{
  "n_mels": 64,
  "hop_length": 320,
  "encoder_activation": "star_relu",
  "encoder_layer_scale_init": 0.1,
  "encoder_patch_size": [8, 16],
  "decoder_width": 128,
  "decoder_norm_position": "pre",
  "decoder_inner_norm": false,
  "decoder_cross_attention_every": 1,
  "init": "orthogonal",
  "residual_init": "none",
  "learning_rate": 0.00062,
  "beta1": 0.9,
  "max_steps": 9100,
  "epochs": 59.6
}
Rows from block 3 of the audio encoder of a small audio captioner, named by matrix and row number. Rows with one number belong to one neuron. Each number is 200 + 30 x the weight over its row's rms, rounded and kept within 0 to 999. All counts start at 0. After the name is the row's rms in percent of the matrix's.
After each neuron's rows are labels from the 100 clips, of 14848, where the neuron reaches its highest value: "responds to" is what is common among them; "peak in band" is the frequency band that holds the peak. Only what is clearly more common there than usual is listed. The data: synthetic speech, music and everyday sounds put through simulated rooms and audio effects.
# fc1: MLP up (encoder.blocks.3.mlp.fc1.weight, 1280x320), inputs 0-79
# fc2: MLP down (encoder.blocks.3.mlp.fc2.weight, 320x1280, transposed), outputs 0-79

fc1.442,094,193,153,142,158,174,165,168,165,175,199,151,183,204,201,235,160,227,177,169,192,216,197,178,199,254,203,191,144,259,242,166,184,172,199,245,214,153,196,255,158,257,187,207,182,210,180,206,184,182,154,204,189,182,196,184,231,197,186,210,189,178,238,201,208,119,214,176,171,202,255,177,192,234,196,207,207,155,192,204,273
fc2.442,104,232,181,243,217,183,207,232,138,233,171,185,218,200,239,157,231,247,181,152,230,176,219,173,214,185,179,142,170,173,196,204,164,171,201,189,140,193,167,184,174,174,156,242,231,172,225,189,222,212,176,259,208,216,155,194,198,241,159,191,184,179,199,186,121,160,186,195,201,230,194,200,208,198,192,188,198,181,190,203,241
responds to: reversed; drums; reverberation time: dry
peak in band: 4000 to 8000 Hz; 0 to 250 Hz

fc1.653,108,188,173,191,210,211,221,224,252,200,202,178,207,188,190,207,179,176,180,190,230,195,201,192,228,195,221,160,218,274,223,210,217,202,221,234,235,243,179,221,251,219,219,254,217,265,182,213,188,208,209,94,175,247,187,173,227,199,149,220,157,197,246,183,274,197,216,195,209,205,196,139,178,154,214,211,202,201,254,221,227
fc2.653,102,246,189,212,204,197,221,188,229,218,205,212,260,192,166,178,201,183,206,220,188,206,185,208,196,208,228,158,202,199,230,170,209,227,218,231,197,198,225,193,153,103,232,189,215,208,186,226,197,246,209,191,192,207,217,201,250,172,178,252,246,193,213,205,225,144,173,193,206,250,143,204,124,231,256,169,190,188,188,212,238
responds to: everyday sound
peak in band: 0 to 250 Hz

fc1.165,099,175,170,223,167,212,183,228,259,246,215,198,205,169,280,215,249,205,210,220,200,194,220,208,169,163,257,217,175,171,204,198,208,199,147,201,242,205,209,208,160,190,235,199,210,222,180,190,253,231,184,212,197,214,195,208,220,198,172,207,221,217,200,162,199,145,199,216,184,162,193,235,162,154,252,247,206,152,177,172,223
fc2.165,103,181,165,204,165,192,199,165,171,207,209,255,201,190,211,215,191,162,200,218,230,269,246,183,211,216,190,233,218,208,166,246,229,262,217,197,181,167,224,193,228,174,181,208,244,174,236,174,210,203,185,211,215,175,185,257,211,202,167,257,242,255,239,189,141,211,236,260,203,150,200,195,181,236,234,220,199,163,209,176,221
responds to: band; wah
peak in band: 2000 to 4000 Hz

fc1.351,103,157,143,181,212,180,257,191,261,215,211,243,229,227,251,240,216,222,201,202,204,245,243,202,225,192,198,232,196,223,261,183,194,202,214,196,258,185,187,223,219,221,216,201,223,234,193,206,229,189,181,179,197,230,255,235,176,268,215,197,245,213,220,190,196,246,206,187,236,173,211,215,135,230,243,203,250,199,147,233,168
fc2.351,104,197,217,173,225,216,211,218,225,202,198,191,191,148,138,192,208,175,191,158,186,253,170,197,194,159,217,228,223,188,146,223,204,206,193,173,188,205,271,191,222,204,174,205,167,189,131,191,212,150,201,215,213,195,205,198,157,182,206,210,230,271,220,220,216,229,241,199,189,223,186,152,167,184,217,196,166,253,184,238,244
responds to: wah
peak in band: 2000 to 4000 Hz

fc1.381,103,229,211,224,221,222,237,210,220,217,209,241,251,177,233,209,204,220,179,167,220,215,231,166,199,218,229,154,216,278,174,230,215,210,172,236,216,202,183,211,180,160,207,212,178,174,229,212,196,235,188,238,212,203,221,220,236,117,175,197,148,178,225,213,180,199,195,184,202,130,211,210,160,218,229,249,185,181,207,179,204
fc2.381,106,205,271,241,168,188,176,197,221,202,175,190,147,182,185,158,199,200,165,172,238,183,186,147,206,212,149,184,212,211,173,153,195,222,182,149,217,192,153,221,194,213,223,191,206,164,194,214,154,218,239,220,222,229,163,212,226,151,204,241,240,234,237,238,255,200,215,202,174,192,203,208,176,181,202,184,197,213,184,153,163
responds to: distortion; number of effects: 3 or more
peak in band: 250 to 500 Hz; 500 to 1000 Hz

fc1.163,096,211,198,230,255,224,219,219,175,200,160,203,217,247,206,205,199,250,203,187,228,241,170,241,179,212,142,178,224,212,189,175,200,214,227,209,245,238,192,224,249,205,235,181,197,258,200,207,221,183,177,172,175,220,170,206,228,201,202,185,232,177,164,191,241,199,235,180,244,194,234,194,136,246,211,231,197,150,214,170,173
fc2.163,079,243,155,203,154,206,179,169,259,202,193,192,173,205,221,209,247,210,225,249,164,183,226,158,176,241,203,252,220,205,183,187,168,220,136,180,236,192,270,249,187,248,208,177,176,227,192,213,217,229,192,203,214,268,206,249,237,234,228,165,150,199,216,218,190,210,173,202,182,232,250,169,220,188,186,178,206,221,181,187,257
responds to: reversed; drums
peak in band: 500 to 1000 Hz; 1000 to 2000 Hz

fc1.178,097,163,170,169,186,234,169,166,245,230,189,206,207,244,221,191,170,183,215,183,209,237,168,177,179,261,239,282,128,250,212,180,241,219,230,257,187,203,250,212,172,267,231,238,160,160,209,225,214,196,228,190,239,185,203,223,197,245,251,201,204,190,256,160,183,178,213,164,210,202,217,195,199,245,196,243,241,194,207,201,187
fc2.178,096,177,180,210,207,201,174,212,155,225,241,207,200,220,155,207,180,146,212,221,208,219,244,229,223,171,175,204,216,159,166,241,264,277,220,164,212,209,221,213,185,153,242,202,249,247,214,162,185,213,204,223,181,178,246,258,250,222,159,226,232,245,185,196,193,152,244,214,168,222,225,191,235,233,187,216,200,204,212,246,131
responds to: drums; long reverberation; reverberation time: 1.2 to 2.4 s
peak in band: 2000 to 4000 Hz

fc1.520,098,186,175,194,167,190,180,184,169,176,169,238,242,212,192,183,212,210,227,176,177,182,208,232,183,265,197,158,206,254,168,221,230,188,214,183,204,257,259,219,178,244,226,198,182,226,224,224,218,188,178,236,223,183,223,241,287,184,159,169,202,197,214,149,274,156,210,218,198,205,273,148,243,242,197,218,213,155,240,219,239
fc2.520,096,189,212,217,189,154,193,220,169,262,158,198,189,184,220,189,216,205,229,197,231,218,180,175,162,233,191,143,206,182,192,202,157,220,152,193,264,177,217,232,203,201,206,157,212,174,139,209,179,241,172,214,231,164,147,195,258,171,226,223,243,197,167,179,250,218,188,215,234,173,247,246,227,196,199,215,220,123,175,179,214
responds to: reversed; drums; reverberation time: dry
peak in band: 4000 to 8000 Hz

fc1.575,095,172,180,228,267,235,277,247,213,202,166,223,197,207,183,214,189,209,213,174,172,203,170,192,195,234,214,165,186,231,197,204,251,217,180,186,256,190,206,204,224,244,219,167,198,223,189,170,153,204,208,217,246,211,242,206,197,219,233,185,264,140,206,218,206,201,243,215,214,133,232,161,130,212,268,210,222,192,298,218,240
fc2.575,098,176,234,219,239,201,234,236,210,167,239,187,148,220,192,179,240,215,164,174,182,238,203,221,182,204,217,243,252,217,200,228,180,167,185,184,142,192,207,151,189,220,184,176,196,235,163,208,199,196,189,222,158,227,239,179,101,195,226,222,185,196,234,177,236,203,214,210,239,181,174,181,169,159,202,210,232,157,239,154,197
responds to: wah
peak in band: 2000 to 4000 Hz

fc1.48,113,183,176,148,199,197,214,225,170,253,207,215,194,185,209,190,183,224,231,216,236,192,269,213,188,202,207,147,243,209,210,222,184,228,222,195,220,238,139,221,290,206,201,165,223,213,171,189,202,228,185,201,244,208,137,248,205,208,215,226,197,250,168,174,224,185,212,220,190,213,207,179,189,159,187,206,165,161,225,163,195
fc2.48,126,154,157,218,240,184,211,220,220,234,189,228,232,185,195,181,203,235,230,194,232,164,252,167,160,155,216,160,247,184,177,220,201,152,259,133,144,210,175,193,155,257,229,215,212,169,214,198,240,182,186,182,237,202,164,202,172,221,141,195,215,227,198,169,193,221,152,194,214,212,263,143,258,206,177,228,180,219,195,231,206
responds to: distortion; speech
peak in band: 0 to 250 Hz

fc1.70,103,195,189,199,206,221,216,194,208,169,240,247,191,214,220,201,217,188,220,200,199,192,214,232,181,225,190,161,198,184,174,239,225,196,124,178,218,211,236,248,215,220,222,199,208,248,145,221,184,213,212,161,238,235,192,251,236,242,185,200,227,210,196,217,208,171,203,181,214,245,243,232,184,198,195,206,213,175,204,182,195
fc2.70,088,219,176,154,188,193,173,165,207,169,220,194,215,189,186,158,200,197,200,207,199,170,172,203,197,253,157,187,165,226,217,219,242,198,181,208,209,192,208,184,268,201,218,199,155,130,174,199,195,188,214,196,215,171,213,216,156,219,224,176,200,189,197,210,248,170,226,171,184,152,261,198,166,253,228,216,191,221,238,182,201
responds to: wah; reversed
peak in band: 2000 to 4000 Hz

fc1.537,084,209,198,196,260,210,192,202,205,229,169,226,184,153,187,201,147,157,248,186,192,188,239,161,156,229,160,176,200,191,241,231,202,199,195,185,282,231,234,162,236,173,247,209,178,230,210,196,212,288,236,146,178,240,204,205,264,166,144,186,227,220,212,226,228,248,176,203,212,162,205,259,203,202,197,188,196,204,198,211,189
fc2.537,057,240,179,194,231,208,191,229,167,212,212,230,216,117,224,233,228,172,203,201,222,168,169,206,223,248,178,214,178,206,194,163,232,206,174,166,219,173,270,198,215,204,191,199,162,200,158,159,172,195,238,199,187,183,199,182,201,159,177,151,203,212,188,199,241,223,180,216,160,242,260,146,193,194,270,199,199,252,214,217,169
responds to: band
peak in band: 250 to 500 Hz

fc1.475,095,242,238,256,265,257,269,246,219,265,200,220,163,174,191,227,238,223,216,207,218,172,175,164,166,192,257,157,236,225,182,174,221,165,188,229,198,238,195,175,141,158,222,182,191,246,220,161,184,181,171,193,246,163,160,269,204,154,189,188,202,185,155,196,172,156,217,228,218,207,210,196,141,184,247,196,201,219,236,223,189
fc2.475,097,229,205,237,252,241,217,226,210,203,234,227,225,220,218,207,214,193,212,214,265,232,213,217,173,218,196,253,159,160,240,186,138,178,181,212,207,188,165,230,217,210,216,227,223,137,226,158,181,194,233,185,182,171,155,205,206,185,248,227,192,239,186,163,136,211,124,186,233,209,198,223,212,176,259,182,246,198,209,124,177
responds to: dry; wah
peak in band: 1000 to 2000 Hz; 500 to 1000 Hz

fc1.144,081,259,244,239,232,222,213,187,208,199,199,219,202,213,251,180,163,227,279,212,198,185,274,179,172,199,224,197,238,233,198,180,163,188,168,198,221,204,238,233,211,188,209,175,213,194,238,167,167,215,224,200,237,192,203,158,261,147,200,167,187,215,240,156,210,239,142,190,209,232,219,201,256,174,185,193,210,197,210,160,162
fc2.144,083,249,215,222,163,196,169,231,253,167,197,191,224,167,193,191,231,141,188,216,247,200,201,172,277,180,198,166,230,208,155,258,235,212,205,214,208,204,163,170,191,151,168,185,208,222,220,202,187,168,200,225,208,219,224,228,171,183,233,235,183,219,202,209,253,197,223,200,125,253,206,227,194,196,212,227,201,194,192,171,186
responds to: band
peak in band: 500 to 1000 Hz; 250 to 500 Hz

fc1.321,099,223,193,188,211,190,168,180,188,216,200,190,217,208,202,193,185,223,214,235,220,212,220,182,165,183,174,243,171,229,202,176,237,171,236,215,204,237,232,171,236,148,276,233,257,242,250,241,207,246,259,150,154,215,189,251,260,222,219,191,263,245,189,192,206,215,201,149,210,185,233,232,144,206,224,237,185,168,240,237,175
fc2.321,103,134,172,192,224,183,206,164,188,226,175,167,239,213,218,181,175,202,221,232,214,235,220,211,228,227,181,214,215,214,215,204,220,216,239,186,175,193,203,222,225,173,187,223,211,260,221,208,238,206,220,219,276,209,171,232,221,239,173,169,241,191,200,255,190,217,178,239,195,240,218,246,193,227,194,178,181,186,211,232,147
responds to: band; distortion
peak in band: 250 to 500 Hz

fc1.432,078,199,213,232,231,225,204,180,209,274,173,239,281,207,266,209,274,238,148,224,192,272,198,212,195,202,232,253,145,230,181,196,244,203,164,256,161,175,208,179,167,173,235,168,224,195,211,238,218,233,157,237,177,124,229,224,223,201,170,211,221,172,233,166,162,161,143,115,231,167,204,205,161,185,209,202,186,161,195,175,181
fc2.432,090,155,172,182,221,187,226,185,248,203,300,218,133,177,212,246,165,198,208,157,166,136,205,148,201,211,209,184,193,189,211,164,216,178,192,190,197,197,189,261,174,217,236,196,190,240,220,233,198,188,143,215,206,224,189,221,203,197,200,224,240,190,291,209,246,135,239,247,175,157,190,230,168,197,221,238,231,147,159,178,165
responds to: everyday sound
peak in band: 500 to 1000 Hz

fc1.293,122,179,192,216,250,220,251,218,214,228,233,245,177,198,196,202,195,198,206,168,200,186,242,164,198,242,198,166,179,217,248,198,191,142,237,187,225,220,202,217,166,177,314,197,218,239,195,232,231,184,195,222,192,196,244,183,240,169,158,194,266,250,203,169,270,156,203,192,216,243,213,223,214,174,193,176,188,210,210,193,184
fc2.293,128,196,200,197,209,201,193,208,158,244,168,260,232,209,210,214,198,222,199,218,206,167,215,203,250,161,166,193,190,165,173,199,129,207,269,195,204,219,239,233,189,185,218,236,240,234,236,215,261,171,186,171,188,251,201,249,209,204,162,170,172,228,228,178,263,220,166,209,178,278,214,261,170,228,186,216,141,194,152,197,172
responds to: everyday sound
peak in band: 1000 to 2000 Hz; 500 to 1000 Hz

fc1.651,105,250,170,228,233,208,196,180,205,186,216,199,210,231,190,248,183,196,164,210,218,229,188,238,176,247,191,214,166,256,183,209,226,163,165,236,196,164,183,237,200,225,294,202,198,274,164,207,162,239,267,152,202,212,210,203,216,181,182,137,156,181,246,174,236,211,218,225,189,153,175,188,210,170,212,239,207,194,224,183,222
fc2.651,098,224,222,250,208,160,249,132,201,217,179,195,182,207,186,197,202,198,179,194,208,245,155,222,169,211,187,206,224,208,186,178,226,218,153,174,224,216,244,184,230,178,217,201,210,162,179,219,201,185,217,197,184,201,203,214,256,176,174,212,219,182,169,181,156,182,178,225,206,157,211,225,231,205,215,281,173,210,241,194,175
responds to: reversed; everyday sound
peak in band: 500 to 1000 Hz

fc1.157,102,147,155,129,182,170,166,135,202,170,189,197,249,214,171,179,241,175,203,188,210,174,161,193,205,229,215,169,205,237,215,195,250,172,170,220,217,224,207,233,251,228,204,215,190,262,209,220,211,223,179,190,265,217,200,241,256,190,196,163,168,166,241,221,220,217,182,191,224,160,184,148,194,231,220,256,228,186,225,223,189
fc2.157,099,138,170,182,140,214,182,246,200,199,169,209,193,186,216,161,185,195,255,267,199,197,215,218,241,201,168,199,182,208,199,225,233,211,161,210,194,196,146,163,216,191,154,188,237,170,224,205,180,187,192,188,199,192,154,172,182,151,212,236,223,194,203,175,187,231,239,231,225,201,212,223,251,145,231,225,139,265,160,227,196
responds to: drums; reverberation time: 0.15 to 0.3 s
peak in band: 0 to 250 Hz

fc1.505,096,191,106,133,149,124,197,149,203,191,196,141,220,211,172,251,178,229,154,203,229,203,158,192,224,193,279,209,206,227,239,224,196,208,205,209,200,204,197,227,230,186,188,202,216,196,199,241,224,223,165,194,228,240,187,213,199,174,185,180,160,136,290,217,214,205,190,196,199,154,170,180,270,232,171,188,189,217,166,218,270
fc2.505,088,199,284,225,266,220,255,298,205,257,236,225,277,251,227,181,248,209,226,216,223,233,168,214,181,178,299,210,230,211,159,211,230,257,205,250,146,167,164,122,190,157,203,150,214,245,198,220,210,168,145,204,207,179,160,178,226,163,183,180,203,162,195,183,208,140,178,244,141,181,151,196,168,217,224,217,217,196,211,150,208
responds to: everyday sound
peak in band: 0 to 250 Hz

fc1.647,104,244,230,248,220,236,175,215,193,245,254,248,237,225,195,193,207,172,230,221,231,161,237,196,200,219,256,279,186,193,261,192,194,183,237,216,190,213,266,241,137,192,232,209,190,225,179,225,164,225,194,203,179,209,246,193,248,214,212,188,207,219,170,168,224,224,165,252,208,232,189,212,217,224,171,125,170,217,175,189,178
fc2.647,099,210,217,188,189,221,252,222,179,192,187,224,163,201,190,155,247,236,187,205,213,212,230,182,187,205,180,215,217,172,186,147,202,193,229,164,149,220,180,189,263,198,170,209,177,218,230,209,241,158,179,201,185,220,179,164,264,211,182,249,127,230,205,230,182,160,209,280,179,176,190,211,187,171,199,240,189,201,190,180,243
responds to: band; far
peak in band: 500 to 1000 Hz; 1000 to 2000 Hz

fc1.46,099,177,172,169,215,199,221,214,203,191,156,246,228,207,208,231,205,192,187,173,168,167,254,208,192,212,167,226,196,195,225,232,164,240,201,183,211,219,208,198,193,246,218,214,198,170,211,204,177,201,245,179,203,215,206,204,211,203,207,222,195,164,176,127,206,210,209,197,187,198,226,174,194,180,230,258,242,157,200,184,201
fc2.46,098,156,200,147,156,203,219,195,240,158,166,125,159,157,197,171,193,209,204,227,217,199,196,182,181,173,173,234,170,222,196,191,224,189,187,222,207,224,197,194,232,150,215,175,196,157,272,192,184,178,217,180,198,174,221,209,185,139,229,212,189,197,213,216,213,171,200,209,170,186,188,200,165,197,209,208,156,250,198,173,208
responds to: drums
peak in band: 0 to 250 Hz; 250 to 500 Hz

fc1.705,090,136,216,207,211,219,183,169,257,190,238,202,188,196,177,191,196,217,159,202,237,220,253,173,213,226,210,252,235,223,231,218,160,194,216,199,216,201,259,268,210,209,201,184,217,263,231,202,207,260,199,211,273,206,153,196,233,198,169,225,233,223,238,242,262,269,201,172,269,184,180,225,280,157,130,154,179,163,208,183,246
fc2.705,099,280,261,228,159,226,173,158,183,202,218,209,141,143,177,224,190,188,222,198,231,220,189,187,192,223,171,197,121,202,179,251,190,245,218,186,225,191,272,167,185,216,281,195,213,170,188,191,211,186,239,165,159,167,195,239,210,205,265,210,177,215,226,202,172,204,185,191,193,232,195,146,231,198,195,290,206,187,178,166,243
responds to: distortion; band
peak in band: 2000 to 4000 Hz; 1000 to 2000 Hz

fc1.717,099,213,158,155,182,164,188,172,190,175,209,221,250,162,219,180,192,181,233,170,258,155,213,200,224,227,241,222,150,210,160,193,230,197,215,203,226,169,178,232,200,234,196,173,167,201,227,188,137,214,169,234,252,190,255,209,237,214,168,180,198,195,191,164,328,215,242,213,220,217,213,173,172,181,234,210,202,229,245,249,218
fc2.717,100,143,175,135,164,151,171,187,192,203,153,197,217,166,205,194,225,217,201,196,183,201,217,216,266,214,168,184,216,181,148,281,181,203,152,161,224,216,198,198,200,196,145,226,186,199,193,219,203,223,195,191,199,227,183,243,243,205,180,252,194,276,187,223,226,260,178,226,249,230,201,282,202,187,174,222,189,176,147,209,193
responds to: drums; reversed; wah
peak in band: 0 to 250 Hz

fc1.609,099,183,191,191,168,174,165,163,194,200,221,265,182,241,211,229,213,234,260,229,236,164,265,210,191,239,168,229,205,262,230,181,206,174,221,255,212,230,279,254,174,186,240,237,227,229,253,208,243,238,240,198,201,231,209,235,240,196,182,199,232,211,180,174,214,189,185,198,238,196,254,186,201,205,196,220,192,210,204,232,177
fc2.609,104,215,210,181,182,190,155,195,143,178,154,167,177,173,206,221,123,214,132,206,203,163,185,220,214,220,189,160,154,223,252,202,235,193,213,225,153,200,206,170,197,246,193,185,235,148,217,216,203,193,223,252,255,190,167,215,239,185,165,225,216,203,264,166,152,189,201,252,259,203,194,170,247,190,242,185,209,209,197,198,197
responds to: distortion; dry
peak in band: 4000 to 8000 Hz

fc1.259,097,149,129,170,178,207,186,155,197,170,199,171,240,148,170,171,215,137,203,147,187,135,219,147,204,198,186,234,198,205,213,212,214,197,163,307,249,218,224,211,205,192,196,188,185,183,170,183,187,247,206,169,248,196,194,226,297,242,197,172,166,177,179,222,252,230,148,208,179,254,200,219,220,214,226,198,198,164,210,215,186
fc2.259,091,215,193,176,201,208,162,208,214,191,196,157,217,192,173,266,165,163,209,208,207,205,141,216,162,249,176,166,177,228,194,210,234,243,213,199,169,199,196,211,190,215,217,186,198,224,113,174,235,189,238,188,200,125,160,227,172,224,216,204,224,236,254,263,189,195,188,202,157,152,176,209,183,210,212,183,194,164,187,170,204
responds to: reversed; dry; ring modulation
peak in band: 0 to 250 Hz

fc1.366,112,160,182,137,216,188,228,208,166,190,179,210,157,176,167,251,165,240,188,168,220,185,210,205,209,223,173,173,168,221,161,205,179,203,161,248,202,174,201,184,197,170,213,207,243,224,232,142,157,226,212,205,218,183,266,285,185,192,193,194,199,225,172,248,211,252,248,226,187,187,215,207,185,140,198,223,164,196,249,231,214
fc2.366,124,232,185,236,209,207,198,225,195,220,205,223,238,160,196,166,165,182,204,220,247,203,180,216,207,161,166,156,242,168,163,217,214,220,204,181,222,197,214,174,218,215,233,204,177,190,200,142,202,223,198,174,222,139,141,264,265,178,206,198,205,285,141,220,240,224,186,164,205,232,201,174,208,191,197,258,200,153,184,192,165
responds to: dry; ring modulation
peak in band: 250 to 500 Hz

fc1.480,083,229,183,154,206,207,233,230,254,169,217,262,229,174,222,235,191,174,196,178,214,250,218,175,172,230,177,141,208,232,199,221,254,197,193,182,204,217,188,206,168,234,239,235,228,187,199,195,180,211,187,194,191,199,213,157,202,261,178,153,147,190,160,163,228,163,234,187,231,140,220,201,160,214,192,224,200,195,160,193,144
fc2.480,065,179,225,234,187,142,190,191,232,190,217,209,186,139,210,222,233,169,211,196,173,218,182,221,190,210,195,170,225,215,175,250,213,208,191,199,200,170,240,212,209,208,186,239,213,147,182,176,198,193,194,242,243,202,209,148,223,170,170,215,227,172,243,184,247,203,187,206,229,182,271,224,183,242,232,148,218,156,250,197,193
responds to: everyday sound
peak in band: 250 to 500 Hz

fc1.444,091,220,201,198,182,209,210,201,227,183,219,213,197,212,195,189,208,210,199,223,262,204,164,220,188,180,210,203,213,179,203,210,259,163,237,180,204,257,254,168,219,136,248,274,250,215,195,246,205,225,241,153,169,285,181,217,233,269,216,221,225,233,236,210,234,171,192,167,213,228,183,219,176,252,231,199,190,194,209,255,177
fc2.444,090,209,157,194,193,160,188,180,188,198,234,215,223,201,168,193,155,185,198,193,214,245,165,213,190,212,167,196,225,199,217,231,224,189,221,200,221,166,256,197,225,234,171,196,220,219,203,175,167,162,197,169,222,188,176,198,277,222,187,177,238,198,192,207,239,212,183,189,177,243,207,152,218,237,143,210,213,193,168,185,185
responds to: band
peak in band: 250 to 500 Hz

fc1.542,089,178,141,217,198,182,199,161,174,193,164,209,216,173,215,194,202,219,209,210,220,183,214,170,163,173,181,201,193,197,196,202,174,157,181,195,260,206,208,269,187,181,234,187,241,188,164,190,173,247,248,229,248,207,177,169,288,208,182,211,208,241,211,171,194,195,183,194,166,178,217,186,165,179,252,226,174,144,223,206,218
fc2.542,074,229,201,214,226,157,220,198,234,195,226,182,229,194,211,209,218,238,220,217,234,212,225,209,191,231,168,172,233,188,161,274,189,195,214,175,155,187,215,211,234,204,192,154,205,210,164,169,236,191,183,218,186,171,175,187,167,132,227,201,189,173,242,232,157,229,147,177,200,163,193,174,201,160,202,144,214,179,228,208,186
responds to: wah; ring modulation
peak in band: 0 to 250 Hz

fc1.731,102,233,214,185,203,183,214,185,194,170,189,167,167,168,169,219,197,195,222,172,213,175,222,167,197,233,177,200,212,197,171,158,176,168,175,188,208,200,161,186,200,220,185,180,212,171,214,191,129,223,155,206,194,222,256,200,223,183,197,199,151,161,232,232,257,220,196,188,263,216,185,234,163,201,233,185,205,177,221,225,204
fc2.731,103,182,192,185,227,252,187,272,191,196,150,194,192,224,166,170,233,235,215,178,132,143,190,173,170,214,214,149,188,208,189,231,232,163,228,232,178,180,211,180,144,194,200,184,164,178,250,187,271,205,209,191,206,148,209,227,145,180,215,154,202,219,181,201,131,147,209,185,196,260,267,192,230,180,181,229,235,217,190,260,165
responds to: reversed
peak in band: 250 to 500 Hz; 0 to 250 Hz

fc1.696,108,173,155,153,222,205,174,160,202,187,191,196,188,220,209,212,202,157,207,176,163,233,185,221,172,203,226,172,179,242,258,260,247,202,206,212,210,221,182,262,194,230,238,179,187,253,194,204,228,203,183,190,246,217,187,192,215,201,147,194,200,162,211,128,170,191,215,164,232,134,176,199,175,210,237,209,222,229,196,227,214
fc2.696,108,174,185,200,175,192,171,205,264,210,160,203,246,217,250,175,208,178,252,232,213,198,245,199,195,208,194,158,228,223,218,156,210,139,171,199,150,192,166,187,220,216,201,210,193,187,220,222,213,207,202,205,232,190,163,144,272,184,172,190,199,198,179,193,273,214,201,242,214,186,212,154,276,176,228,213,120,222,183,260,233
responds to: drums; distortion
peak in band: 0 to 250 Hz

fc1.568,113,222,210,206,223,236,229,211,225,179,221,203,201,204,181,194,190,124,222,187,236,186,224,196,236,189,177,168,180,266,203,181,209,160,200,188,281,248,195,239,182,175,251,216,230,235,204,223,206,259,260,135,191,257,259,258,217,228,234,199,215,227,209,162,244,193,202,165,223,213,190,203,144,184,215,201,191,224,212,246,144
fc2.568,105,222,210,275,183,233,206,211,206,208,184,218,171,185,148,210,211,185,198,227,198,201,238,201,215,180,210,129,150,150,156,179,130,197,228,218,234,213,193,192,135,201,181,177,190,155,181,178,219,163,166,195,188,195,134,216,216,191,195,199,232,238,146,185,228,214,131,196,203,291,256,208,213,216,183,187,169,221,191,221,217
responds to: drums; number of effects: 0
peak in band: 250 to 500 Hz; 500 to 1000 Hz

fc1.589,103,177,212,211,211,193,215,198,216,249,174,231,221,171,161,222,215,219,182,167,248,236,192,201,184,226,259,193,229,203,239,251,148,236,217,179,182,175,213,242,209,205,228,169,199,241,195,197,176,191,111,178,228,183,154,223,260,174,188,163,207,173,174,210,243,262,172,204,249,194,197,201,289,184,172,224,162,200,216,211,204
fc2.589,104,211,181,224,208,178,200,235,251,169,282,206,207,206,202,250,193,168,218,185,201,214,190,219,248,219,149,200,211,193,182,211,156,195,213,181,222,180,238,224,216,205,204,184,198,200,163,124,179,181,205,181,172,163,177,231,204,232,172,227,216,247,117,220,200,250,221,147,189,221,176,195,215,180,137,228,235,232,181,159,209
responds to: band
peak in band: 2000 to 4000 Hz